Rows from block 14 of the encoder of a small segmentation model, named by matrix and row number. Rows with one number belong to one channel. Each number is 200 + 30 x the weight over its row's rms, rounded and kept within 0 to 999. All counts start at 0.
After each channel's rows are labels from the 100 images, of 14976, where the channel reaches its highest value: "peak on" is the class under the peak; "responds to" is what is common among them. Only what is clearly more common there than usual is listed. The data: rendered rooms with furniture.
# convs1: 3x3 conv (encoder.blocks.14.convs.1.weight, 192x192x3x3, each kernel summed), inputs 0-95
# convs2: expand pointwise conv (encoder.blocks.14.convs.2.weight, 768x192x1x1, transposed), outputs 0-109

convs1.164,218,234,153,240,143,192,243,224,206,189,222,218,182,210,221,263,204,193,163,173,185,204,214,176,211,169,221,162,203,195,229,147,196,206,145,187,173,163,154,233,208,249,182,205,178,249,196,220,229,219,143,216,195,195,196,191,187,183,180,186,227,181,175,252,153,237,179,180,149,171,198,217,152,180,188,202,205,167,204,193,158,173,196,161,124,144,172,213,163,206,159,208,133,226,188,176
convs2.164,182,195,202,183,121,158,225,210,199,199,182,199,236,210,188,161,198,193,182,229,186,209,199,185,187,237,168,182,197,217,223,143,175,197,176,191,155,237,197,182,214,216,188,183,222,198,242,256,235,182,165,212,184,224,187,237,258,191,219,190,136,201,215,166,201,188,223,209,152,172,238,225,221,193,207,188,194,147,247,202,229,209,180,218,177,191,238,132,151,180,205,145,223,209,216,201,212,142,176,214,253,272,217,190,213,202,170,173,168,210
peak on: sofa
responds to: sofa; largest object: sofa; count: four

convs1.7,197,191,213,177,218,236,201,225,202,222,240,214,221,189,218,220,202,254,226,241,237,181,204,224,219,241,228,220,230,229,249,191,226,175,226,220,244,238,272,233,212,266,217,229,210,221,221,231,188,207,208,227,159,265,207,226,222,209,245,219,210,237,200,214,220,192,195,191,230,191,237,216,228,230,206,169,200,233,207,217,230,236,274,214,253,206,247,233,207,205,251,226,253,219,155,241
convs2.7,152,188,179,165,196,215,182,189,175,195,148,210,218,164,209,181,202,129,184,193,194,170,206,224,165,155,207,152,175,118,207,182,171,185,144,151,173,169,209,214,218,155,204,166,156,192,170,198,143,175,178,215,195,192,174,140,153,199,205,189,198,198,176,197,198,203,186,141,154,175,197,178,196,200,196,184,193,182,162,134,178,166,181,157,165,195,183,153,207,167,170,174,143,179,194,177,175,176,162,184,221,179,132,191,195,193,176,192,165,193
peak on: sofa
responds to: sofa; largest object: sofa; count: four; dog

convs1.4,151,145,156,152,206,165,199,179,138,186,195,199,199,203,169,179,209,189,211,201,182,163,247,209,167,170,183,219,165,145,156,196,174,141,186,222,149,176,213,224,189,153,153,161,211,189,225,177,232,158,189,190,205,208,209,125,172,204,193,192,178,204,190,186,211,170,154,234,124,173,166,176,145,223,238,221,213,196,212,187,184,221,190,220,213,186,190,179,169,165,175,176,198,142,217,211
convs2.4,181,234,187,220,198,205,176,197,203,201,162,222,225,226,290,168,239,189,250,149,227,204,220,201,212,198,236,184,196,135,195,152,195,240,148,196,199,169,212,172,241,185,207,221,220,197,200,192,192,239,192,187,191,224,214,231,212,219,229,220,237,200,195,195,201,208,162,247,201,165,155,187,178,223,196,190,143,123,183,197,150,221,177,177,202,199,201,226,144,218,225,211,164,140,172,162,179,168,248,220,210,193,171,180,210,269,165,207,215,200
peak on: floor
responds to: dog; count: four; table; lamp

convs1.11,202,173,216,174,197,187,163,212,174,186,211,178,194,168,183,159,164,158,184,169,175,165,200,184,187,168,184,159,183,161,154,165,198,170,132,199,212,177,148,143,211,188,204,205,181,176,181,179,170,165,213,131,206,211,158,193,132,135,169,177,175,172,175,185,212,203,198,209,229,197,175,197,177,227,222,170,162,209,191,191,171,164,181,165,157,155,199,204,156,157,214,142,170,219,152,198
convs2.11,201,245,229,161,245,209,194,141,181,269,212,225,233,197,197,202,242,198,163,222,184,208,223,229,217,155,224,210,218,190,224,146,189,223,148,219,237,155,213,195,193,180,208,246,236,196,208,167,189,232,233,199,241,221,193,204,155,239,248,217,220,196,222,193,198,185,221,187,184,206,182,174,209,209,206,214,208,202,220,167,253,177,194,173,197,224,192,204,191,220,160,218,251,222,222,219,188,233,223,202,222,240,255,150,254,206,177,225,196,218
peak on: wall
responds to: table; largest object: table

convs1.137,197,181,199,187,90,232,183,176,157,223,205,160,188,202,195,184,197,148,241,217,219,213,206,177,159,178,240,201,160,177,205,217,183,235,197,208,173,205,198,229,227,223,203,186,149,257,208,235,167,176,191,179,227,199,187,151,209,206,142,178,228,215,197,151,198,204,188,231,214,142,237,211,172,246,188,240,213,185,213,197,249,205,212,221,218,151,161,211,187,165,232,140,194,207,136,133
convs2.137,200,131,222,235,262,234,205,169,190,165,225,195,168,134,209,199,187,212,167,204,185,198,209,153,216,190,162,240,194,162,195,242,174,236,158,257,203,202,181,183,176,158,154,182,206,186,224,199,184,184,201,193,194,198,241,183,173,218,197,216,211,191,212,164,206,174,198,161,220,171,147,187,226,125,178,190,122,118,218,220,243,191,245,203,222,214,159,225,176,191,189,194,196,202,195,198,203,176,158,226,228,206,239,198,203,202,198,175,166,201
peak on: robot
responds to: robot; largest object: robot

convs1.170,167,217,199,198,215,211,240,214,210,219,241,217,202,127,219,211,226,191,239,232,223,221,210,225,198,190,211,234,201,216,158,179,249,249,217,204,226,200,191,217,186,204,198,222,253,203,222,227,182,205,208,216,260,209,218,205,226,206,236,265,240,186,250,192,235,226,172,204,188,178,213,213,214,212,229,175,188,209,199,215,187,224,228,230,192,176,178,175,244,226,179,233,176,273,226,221
convs2.170,203,216,179,177,158,178,161,167,194,188,186,198,187,188,196,188,147,141,191,185,182,140,192,214,157,189,223,169,151,183,210,190,179,207,184,196,158,149,194,189,207,226,152,198,145,212,188,194,185,164,214,220,183,189,185,179,94,196,237,174,214,226,192,151,135,203,183,181,160,143,166,179,198,203,190,168,164,154,134,178,201,191,162,180,171,212,156,180,180,151,161,168,217,190,157,177,195,214,204,203,202,148,207,189,169,190,203,187,206,189
peak on: sofa
responds to: sofa; largest object: sofa; arch

convs1.65,212,183,201,152,164,216,158,179,165,211,261,210,213,191,163,225,164,196,241,244,194,202,212,173,151,181,188,219,158,212,192,209,213,161,218,186,159,202,236,187,218,187,226,177,203,205,228,187,175,177,205,200,157,231,182,164,187,208,174,172,234,244,204,176,253,141,170,251,207,241,254,193,173,248,206,205,170,237,172,191,220,203,238,231,185,132,183,212,207,181,259,163,283,198,143,244
convs2.65,183,152,160,188,241,225,187,183,171,202,214,172,202,148,255,161,163,264,208,201,253,176,280,211,238,225,224,205,178,184,210,239,185,171,191,191,186,195,171,188,162,171,226,224,240,207,174,185,195,191,222,194,203,212,231,264,207,215,243,220,181,185,240,230,123,224,176,263,221,178,165,228,136,132,173,228,228,187,164,142,186,198,267,178,222,213,184,208,171,203,205,243,215,227,182,216,189,212,226,250,175,183,217,202,205,133,167,181,167,219
peak on: barrel
responds to: barrel; largest object: barrel; count: four

convs1.58,200,169,180,170,204,220,164,180,118,205,232,189,225,206,186,135,192,182,139,197,177,192,203,178,156,179,117,188,163,127,180,193,174,178,200,202,272,193,232,218,197,197,175,152,177,214,158,184,205,150,175,116,179,181,221,221,183,171,183,177,207,166,208,203,188,129,176,242,107,230,218,164,229,183,204,191,217,226,176,205,224,178,214,229,206,156,215,164,211,162,188,185,141,183,205,178
convs2.58,158,249,231,200,275,188,210,204,200,212,181,225,221,210,185,185,177,275,216,185,244,166,248,230,200,207,233,235,187,231,265,162,231,226,171,184,228,160,197,208,214,191,211,218,187,235,215,258,193,214,192,211,198,159,176,148,217,187,184,218,257,236,234,168,218,216,178,191,212,220,170,175,211,225,221,173,123,211,217,210,157,177,166,214,192,185,222,122,201,266,196,217,245,142,171,224,206,185,176,231,202,186,227,176,203,253,208,185,257,206
peak on: floor; dog
responds to: dog; largest object: dog; count: four

convs1.18,160,187,226,197,113,161,204,229,181,216,202,170,202,184,203,228,254,180,233,152,202,200,239,218,177,161,232,236,177,199,237,187,206,165,165,228,244,174,173,227,179,206,215,173,197,181,185,202,164,185,168,229,184,235,201,184,196,176,147,194,192,221,185,162,216,207,157,204,168,202,235,197,198,216,225,191,158,186,193,144,149,162,191,237,143,154,140,238,207,182,225,131,239,215,189,209
convs2.18,166,142,226,212,201,206,174,209,208,223,161,218,231,226,218,114,243,180,176,167,240,149,180,200,217,251,257,252,193,201,149,222,206,213,220,219,183,198,214,186,197,217,212,251,222,230,238,207,209,185,171,195,203,157,193,211,207,202,224,159,201,249,195,204,183,195,193,215,193,140,169,207,249,202,204,215,152,152,201,201,154,195,176,252,200,138,158,167,177,185,222,197,195,189,195,230,185,159,171,176,174,265,227,190,173,220,236,183,172,185
peak on: barrel; sofa
responds to: barrel; largest object: barrel; sofa

convs1.74,151,189,148,195,160,176,198,146,167,205,248,186,212,171,182,199,212,153,157,166,198,161,194,197,180,198,164,198,171,161,161,125,192,166,204,215,187,161,195,178,210,236,178,171,226,204,188,180,214,144,147,150,172,187,187,195,185,196,171,205,222,166,190,174,169,171,187,215,73,196,208,157,205,190,204,183,224,156,176,177,192,213,211,253,180,174,206,178,195,173,213,218,119,209,215,207
convs2.74,211,220,212,203,182,195,179,187,204,159,208,231,186,199,197,199,247,189,193,225,213,211,251,201,199,212,200,207,248,151,229,159,218,228,211,225,224,190,258,188,232,194,152,222,232,254,204,225,192,193,249,198,227,159,179,238,156,186,215,192,212,198,238,171,147,172,187,198,207,165,178,178,170,221,184,206,164,212,168,191,194,152,184,211,231,201,195,133,183,213,202,158,267,197,192,180,176,185,240,227,185,195,201,191,196,221,210,233,223,203
peak on: floor
responds to: table; largest object: table; count: four

convs1.104,166,190,213,158,172,201,156,199,154,206,172,142,195,183,150,202,203,180,214,172,223,223,229,193,240,177,206,223,123,166,164,183,243,194,167,201,171,180,173,232,171,195,190,197,176,185,196,215,191,174,195,137,171,206,188,202,166,177,150,212,151,247,206,148,205,225,166,227,171,196,176,148,188,208,189,179,182,148,212,173,162,264,233,203,190,229,147,225,198,174,222,190,205,206,164,184
convs2.104,205,258,248,167,209,139,194,196,221,162,189,206,226,216,165,179,207,178,229,192,245,190,254,189,196,211,204,216,193,201,164,203,230,252,203,197,223,179,247,166,249,220,199,214,217,242,266,186,131,242,237,211,236,202,200,265,164,238,247,221,197,240,224,207,231,236,194,181,197,200,252,166,205,199,239,171,141,243,158,162,177,205,212,211,167,192,163,244,185,241,206,227,211,146,150,211,178,187,227,206,216,178,165,203,171,276,227,156,231,187
peak on: sofa
responds to: sofa; largest object: sofa

convs1.61,181,207,277,201,244,197,219,206,229,208,219,217,246,175,201,250,216,212,214,180,217,197,225,219,242,218,178,240,226,233,167,194,224,169,234,212,238,229,245,252,204,250,219,217,237,223,239,208,218,231,253,255,222,232,225,229,253,258,219,210,232,213,230,184,233,161,231,210,228,207,204,220,190,206,236,178,217,211,209,174,187,262,238,202,245,242,204,218,254,232,187,243,182,209,262,207
convs2.61,166,189,189,135,207,172,193,202,220,204,162,187,208,211,202,174,184,101,165,218,183,163,178,188,140,197,225,191,155,202,159,129,216,185,156,187,150,193,204,194,207,224,160,218,102,196,203,179,176,208,187,217,162,194,190,191,122,158,145,182,230,205,199,173,170,183,201,151,207,166,175,174,197,225,211,172,168,150,121,164,207,175,176,213,192,193,174,160,166,162,185,144,202,169,145,161,197,172,208,186,222,190,185,200,150,203,222,184,165,183
peak on: arch; sofa
responds to: arch; sofa; largest object: arch; largest object: sofa

convs1.86,181,213,185,166,236,230,231,179,252,272,221,204,166,219,201,200,195,242,234,222,235,223,205,208,168,184,228,234,188,190,250,220,227,198,279,193,163,162,208,224,167,240,235,190,200,152,168,214,199,226,187,204,202,211,141,167,243,218,211,200,165,156,168,198,247,189,235,240,175,213,168,125,185,219,163,215,189,140,197,224,222,184,182,189,221,151,217,194,201,213,229,221,254,166,186,223
convs2.86,174,143,171,224,148,184,205,179,146,210,167,197,177,179,161,175,148,144,179,210,181,159,207,181,208,124,141,166,185,196,175,215,159,145,176,194,204,202,157,231,198,176,178,142,144,199,164,203,169,182,150,198,192,191,156,156,201,165,181,156,160,212,207,183,199,186,206,195,207,144,157,182,204,169,215,142,200,177,187,148,166,156,207,185,187,177,197,216,218,124,195,154,174,172,220,207,158,184,131,212,203,184,167,174,224,213,178,163,148,166
peak on: sofa; ceiling
responds to: sofa; largest object: sofa

convs1.157,155,226,275,189,161,186,188,123,191,200,203,129,189,164,192,177,173,225,167,184,203,231,206,220,187,217,179,242,180,220,168,231,196,192,228,180,158,202,198,184,215,176,182,151,242,213,183,230,196,197,247,199,164,186,147,211,236,221,234,218,178,177,211,141,207,170,226,212,175,172,184,121,193,217,211,221,209,163,223,171,205,236,183,186,200,178,144,213,244,223,171,237,165,175,265,199
convs2.157,156,186,153,227,203,165,187,211,199,191,151,181,172,223,165,172,182,158,191,186,190,143,185,192,161,176,185,175,203,214,208,156,201,189,228,172,212,214,193,171,189,191,133,189,154,200,175,202,175,212,199,224,179,176,172,153,202,175,193,165,227,159,187,153,156,169,158,189,216,142,145,150,198,196,224,146,199,87,168,154,155,186,184,190,185,207,135,165,161,210,142,179,205,133,191,188,110,183,184,200,187,151,202,178,153,212,190,172,194,205
peak on: arch
responds to: arch; largest object: arch

convs1.84,204,240,160,211,147,273,199,175,236,195,191,190,194,214,226,181,113,189,173,198,215,216,215,198,214,145,173,167,206,210,206,150,173,209,176,182,160,157,197,198,141,199,238,213,183,251,174,248,191,188,136,175,267,208,217,189,257,215,181,152,244,194,199,191,218,203,181,167,173,196,170,230,216,144,208,199,188,201,175,202,216,190,157,103,176,185,171,196,196,216,202,159,142,236,231,188
convs2.84,222,128,196,222,246,211,235,200,210,177,249,200,147,224,202,276,183,188,192,213,226,159,208,169,175,155,151,232,153,212,198,202,218,177,232,251,159,227,230,218,170,169,208,197,158,191,151,196,204,171,149,196,149,192,182,199,225,219,230,192,187,206,181,189,206,175,199,211,208,226,186,162,256,167,198,214,204,228,177,194,217,208,254,216,263,230,159,229,216,198,147,236,117,170,250,134,175,196,160,196,194,201,239,230,193,167,171,146,168,183
peak on: robot; ceiling
responds to: robot; largest object: robot

convs1.64,220,206,161,220,159,228,202,163,149,198,147,232,156,258,150,211,216,187,219,205,183,202,187,153,125,201,217,203,228,159,246,185,186,191,184,229,165,150,180,215,245,145,158,159,188,167,157,204,179,148,183,173,244,182,189,227,181,193,161,201,219,205,153,214,209,217,202,191,192,162,204,132,178,169,162,211,219,220,157,211,218,195,143,187,223,165,186,142,195,160,214,190,158,216,166,170
convs2.64,200,206,190,192,260,223,200,177,234,236,194,235,181,181,183,286,181,269,189,198,231,184,206,222,202,165,191,233,175,223,203,233,191,143,211,195,210,216,230,209,195,157,202,228,220,204,206,194,212,177,194,185,203,194,211,213,276,188,170,187,219,169,224,243,205,148,155,253,222,267,234,171,154,170,213,209,148,202,181,220,152,257,245,201,177,209,185,166,200,205,246,226,205,151,255,190,163,172,232,161,189,163,240,146,233,209,224,206,216,179
peak on: wall
responds to: arch; largest object: arch; table; umbrella

convs1.186,184,162,144,148,181,217,195,192,205,231,276,193,201,197,203,211,180,202,186,244,215,177,216,173,190,151,205,224,212,157,175,218,196,202,247,219,184,170,194,207,177,255,182,157,190,175,179,230,158,237,197,262,170,234,156,168,243,165,185,219,194,153,207,203,220,184,222,210,177,166,164,212,129,207,162,225,139,244,195,192,246,176,197,247,159,158,208,173,149,178,247,180,191,221,202,201
convs2.186,152,212,137,197,253,221,194,174,130,201,183,164,195,150,175,144,96,259,184,189,168,155,260,231,227,207,205,169,212,161,189,208,191,170,183,168,170,190,165,194,221,199,197,173,153,188,171,212,175,173,222,176,183,196,218,204,178,203,189,154,181,195,214,160,105,200,136,222,175,178,149,193,177,225,177,158,180,196,137,162,171,194,135,215,197,225,198,249,192,169,179,142,178,206,198,206,177,201,193,209,197,204,155,115,222,165,172,201,133,170
peak on: sofa
responds to: sofa; largest object: sofa

convs1.85,219,199,181,157,219,173,155,161,136,181,179,209,233,192,151,213,209,217,192,128,191,186,192,178,208,197,165,222,108,162,162,155,212,193,184,172,172,168,148,220,205,224,242,163,188,165,190,169,158,194,233,156,178,174,228,208,143,187,170,234,197,159,197,166,202,239,189,217,193,241,170,176,174,207,192,168,199,200,214,180,191,225,253,207,168,169,169,201,166,176,217,169,172,240,155,214
convs2.85,189,212,244,183,181,169,168,221,210,205,200,237,206,203,173,207,242,159,211,161,234,194,193,196,222,220,201,202,216,216,209,166,289,233,224,196,255,201,252,155,240,273,171,217,236,232,234,234,188,200,213,207,214,175,210,186,133,247,241,181,204,240,212,187,253,232,186,248,245,177,186,205,198,261,199,206,210,222,219,201,209,185,187,239,221,187,177,231,225,229,195,221,213,196,190,198,221,204,192,230,180,206,200,232,176,255,228,209,231,221
peak on: wall
responds to: sofa; largest object: sofa

convs1.99,170,191,186,151,147,165,218,206,190,186,236,198,157,205,178,245,181,184,215,183,237,217,172,267,188,201,181,161,205,153,216,219,209,202,179,186,222,176,181,176,189,214,229,174,144,187,144,234,144,210,185,213,221,190,165,177,215,169,196,179,172,182,136,157,206,177,230,171,229,170,220,178,184,170,177,148,201,173,187,156,197,145,141,140,191,207,158,225,179,187,170,189,181,189,152,217
convs2.99,164,162,197,202,135,211,212,179,203,194,196,236,184,177,196,132,234,121,174,272,171,175,135,235,182,175,208,202,242,156,162,191,177,221,186,200,235,194,138,207,212,159,231,153,204,194,209,223,193,177,168,167,209,211,144,159,190,222,211,157,177,237,214,172,192,211,229,173,218,142,184,207,201,206,221,204,198,142,184,154,212,206,181,140,238,196,201,204,166,225,164,208,158,215,132,176,169,184,158,182,198,218,204,214,208,219,152,223,187,169
peak on: sofa
responds to: sofa; largest object: sofa

convs1.77,138,205,181,215,167,185,191,189,221,205,192,142,162,149,167,206,172,215,183,148,192,219,224,206,161,189,232,211,204,205,210,205,240,202,189,198,175,213,175,171,127,193,185,169,224,158,244,233,170,151,229,180,168,214,220,144,192,176,209,207,188,179,170,169,220,180,181,204,213,132,204,245,228,173,191,162,202,161,196,191,159,180,183,183,206,168,182,231,224,166,163,218,193,171,228,170
convs2.77,149,197,197,178,196,174,159,187,190,242,219,214,199,174,159,122,132,166,192,176,205,182,209,142,174,230,217,184,194,185,197,154,206,214,207,192,191,187,190,157,241,220,158,197,195,193,193,157,156,265,211,194,213,175,226,177,180,227,160,228,201,212,194,300,163,199,192,183,183,210,152,248,196,201,157,163,225,153,131,207,166,230,146,212,158,139,194,204,149,209,243,162,193,214,159,189,193,210,229,180,160,224,198,144,167,237,202,183,230,202
peak on: floor
responds to: arch; largest object: arch; count: three; barrel

convs1.178,219,217,206,192,130,195,224,198,231,216,185,158,190,211,166,207,198,157,188,203,219,224,221,223,206,171,185,198,201,96,189,243,207,196,226,170,171,205,156,189,206,172,208,162,202,195,160,251,194,233,248,254,182,209,163,218,239,197,190,225,161,171,207,202,206,171,275,190,213,136,166,174,181,197,179,243,209,170,226,203,231,236,156,177,213,193,151,200,195,171,166,237,206,169,241,187
convs2.178,154,199,172,215,189,148,215,177,192,216,173,178,195,168,161,222,211,159,185,204,151,171,172,255,214,166,205,171,186,200,200,210,174,188,188,181,187,201,181,256,194,157,192,168,158,188,173,222,210,157,183,145,195,201,188,187,227,195,168,174,184,217,227,113,194,196,190,205,189,175,190,191,218,169,187,174,270,197,136,163,206,197,222,192,219,241,166,129,162,187,181,156,190,161,148,197,122,131,203,188,184,166,173,206,191,199,129,254,191,189
peak on: barrel; arch
responds to: arch; barrel; largest object: barrel; largest object: arch

convs1.30,208,182,197,186,138,215,209,207,170,187,200,173,128,213,194,174,169,186,209,239,200,205,226,138,181,204,229,195,175,147,229,183,209,207,193,257,98,169,213,210,202,159,188,183,154,168,202,223,157,198,173,203,171,205,166,213,197,138,174,198,178,248,219,188,165,199,166,238,214,163,193,173,193,218,189,244,191,195,224,186,189,261,109,196,220,190,134,186,174,159,193,193,200,220,194,185
convs2.30,221,205,193,211,241,241,176,159,206,224,224,188,226,206,219,223,169,230,146,225,235,173,200,216,204,265,204,175,197,187,182,170,190,182,221,246,214,217,184,206,190,140,251,186,208,215,215,230,211,184,171,235,207,184,242,222,218,184,196,184,200,154,221,184,184,177,172,186,275,162,221,188,209,149,227,186,115,142,174,224,188,204,241,186,211,185,192,139,176,185,176,210,213,178,206,211,188,191,166,224,177,154,220,133,230,191,209,184,212,216
peak on: robot
responds to: robot; largest object: robot; count: four

convs1.26,183,193,234,167,220,159,170,205,159,214,194,194,196,228,197,178,237,187,218,199,207,196,209,205,195,177,220,222,171,200,205,183,158,115,190,226,233,170,195,233,171,186,212,168,174,172,170,179,189,203,179,192,202,199,188,141,175,192,199,146,137,176,174,143,186,163,179,214,177,214,231,162,198,190,180,189,191,213,186,164,181,180,166,216,159,169,163,227,184,205,160,165,210,133,158,205
convs2.26,231,161,183,189,186,228,208,177,207,215,181,232,242,200,199,143,215,184,238,182,181,186,219,211,227,166,209,200,223,209,205,124,202,275,206,261,184,193,232,161,168,215,228,245,262,243,208,215,156,220,190,229,178,165,163,191,189,182,224,212,222,227,200,214,197,182,219,181,140,153,167,195,228,183,196,224,200,102,213,151,211,200,172,222,201,203,194,168,214,194,222,176,189,177,195,209,207,175,211,194,173,202,217,177,223,212,192,226,204,194
peak on: barrel
responds to: sofa; barrel; robot; largest object: sofa

convs1.9,225,219,191,194,201,246,192,185,145,163,209,221,243,213,180,182,193,178,183,180,215,194,207,147,175,182,193,162,169,159,207,180,221,213,192,162,177,173,165,171,225,234,222,199,188,197,217,209,185,153,234,136,236,174,204,218,167,172,183,225,175,142,183,216,174,201,191,204,192,209,189,191,199,215,196,207,184,215,196,223,222,186,200,215,169,156,215,196,167,150,207,156,163,191,154,181
convs2.9,229,222,249,175,185,165,230,187,207,246,240,231,225,217,231,253,239,215,253,193,222,181,216,199,194,202,253,220,197,273,273,185,235,226,203,224,236,173,241,216,185,215,202,217,244,185,174,242,238,210,242,204,249,212,222,214,194,234,209,223,263,238,274,224,193,232,187,210,239,231,174,160,224,199,211,248,249,178,223,197,238,205,185,242,205,198,157,235,233,238,209,238,205,219,229,258,245,220,230,265,219,192,220,256,273,239,201,232,233,232
peak on: wall
responds to: robot; largest object: robot

convs1.127,222,120,180,188,187,184,162,206,107,177,229,211,155,231,189,223,210,199,210,188,163,182,235,138,136,209,227,193,181,126,188,139,250,175,191,257,125,167,197,198,186,208,173,160,234,201,190,190,167,157,152,164,162,209,222,184,184,178,195,189,172,223,197,123,171,249,130,209,212,196,188,200,181,214,232,189,198,169,201,176,180,201,174,225,179,215,198,167,192,150,230,178,229,211,185,186
convs2.127,199,212,210,218,272,227,202,130,201,280,187,210,273,164,168,214,219,161,219,142,214,225,214,193,140,220,231,226,172,226,169,252,172,242,206,154,210,210,174,255,227,240,203,209,221,206,184,178,175,197,215,237,209,193,188,226,204,171,194,207,201,224,208,213,245,234,170,164,178,215,238,196,201,214,210,253,168,232,166,182,222,198,224,200,158,221,217,149,212,218,163,219,229,164,175,207,159,211,231,214,145,206,212,179,215,225,269,190,187,167
peak on: wall
responds to: count: four; lamp; umbrella

convs1.176,188,175,223,181,188,220,191,193,167,123,191,166,219,197,230,168,139,207,210,175,186,204,266,204,192,207,192,221,211,173,161,173,203,206,177,235,202,164,185,212,193,213,153,218,214,195,239,189,170,188,234,188,236,155,231,227,225,169,164,230,235,172,248,187,193,210,184,203,164,108,170,212,209,173,237,225,226,210,197,196,225,218,192,177,168,213,188,161,187,246,179,184,163,208,200,122
convs2.176,221,217,232,183,201,208,173,161,230,188,239,199,192,203,131,219,178,217,220,181,249,211,285,140,188,199,179,233,182,191,233,203,244,197,203,225,196,213,197,185,211,259,201,224,202,250,196,181,168,188,159,249,198,194,213,233,237,230,224,209,235,213,196,190,167,184,146,211,203,191,216,179,236,231,192,203,196,210,216,220,201,225,251,223,187,190,161,242,204,229,199,219,185,177,199,211,172,219,217,216,153,184,181,218,193,240,223,151,225,201
peak on: floor
responds to: count: zero

convs1.189,201,147,190,198,240,187,206,252,121,131,194,267,225,210,217,228,234,158,216,191,189,206,203,232,197,179,226,203,251,157,213,196,187,158,205,233,293,210,185,235,243,171,202,266,180,180,200,176,147,266,217,226,204,231,150,160,258,167,169,208,261,193,174,213,208,248,246,224,226,227,255,191,134,160,201,196,158,237,208,208,197,206,239,198,188,212,194,188,196,218,193,228,237,212,155,196
convs2.189,186,201,210,208,195,177,199,177,185,169,174,194,212,199,183,188,226,157,191,183,191,186,179,249,197,131,221,208,168,166,159,193,229,168,182,134,161,193,183,158,190,181,187,157,178,169,180,189,208,168,170,248,187,223,165,155,107,199,174,171,203,214,157,185,162,191,234,162,188,162,193,188,150,221,192,189,165,201,170,162,194,169,180,184,146,214,174,163,121,165,252,177,151,228,179,172,175,184,202,183,198,215,167,169,257,230,200,205,192,155
peak on: arch
responds to: dog; arch; count: four; largest object: arch

convs1.68,224,178,203,151,162,186,184,223,160,140,206,190,170,170,180,230,178,192,210,189,209,185,215,179,170,248,182,218,176,162,136,167,195,153,205,192,186,163,189,130,192,199,133,192,178,200,182,180,134,205,219,235,211,172,167,186,204,174,209,210,224,160,214,169,197,204,209,183,186,148,186,161,183,203,220,209,212,149,208,194,150,193,143,219,146,158,156,177,176,203,164,235,156,200,198,172
convs2.68,218,115,236,198,169,172,165,191,226,168,231,251,218,219,154,234,299,179,212,178,209,221,203,184,184,237,203,200,160,245,235,272,238,207,230,184,205,206,190,149,241,231,193,212,185,251,210,173,201,221,151,182,215,181,198,232,233,262,337,184,243,205,209,207,221,193,188,163,228,229,192,184,267,165,195,197,180,228,221,189,201,210,263,235,201,178,177,220,217,214,192,255,208,184,242,203,228,220,191,231,195,211,228,259,214,248,227,161,225,208
peak on: floor
responds to: arch; largest object: arch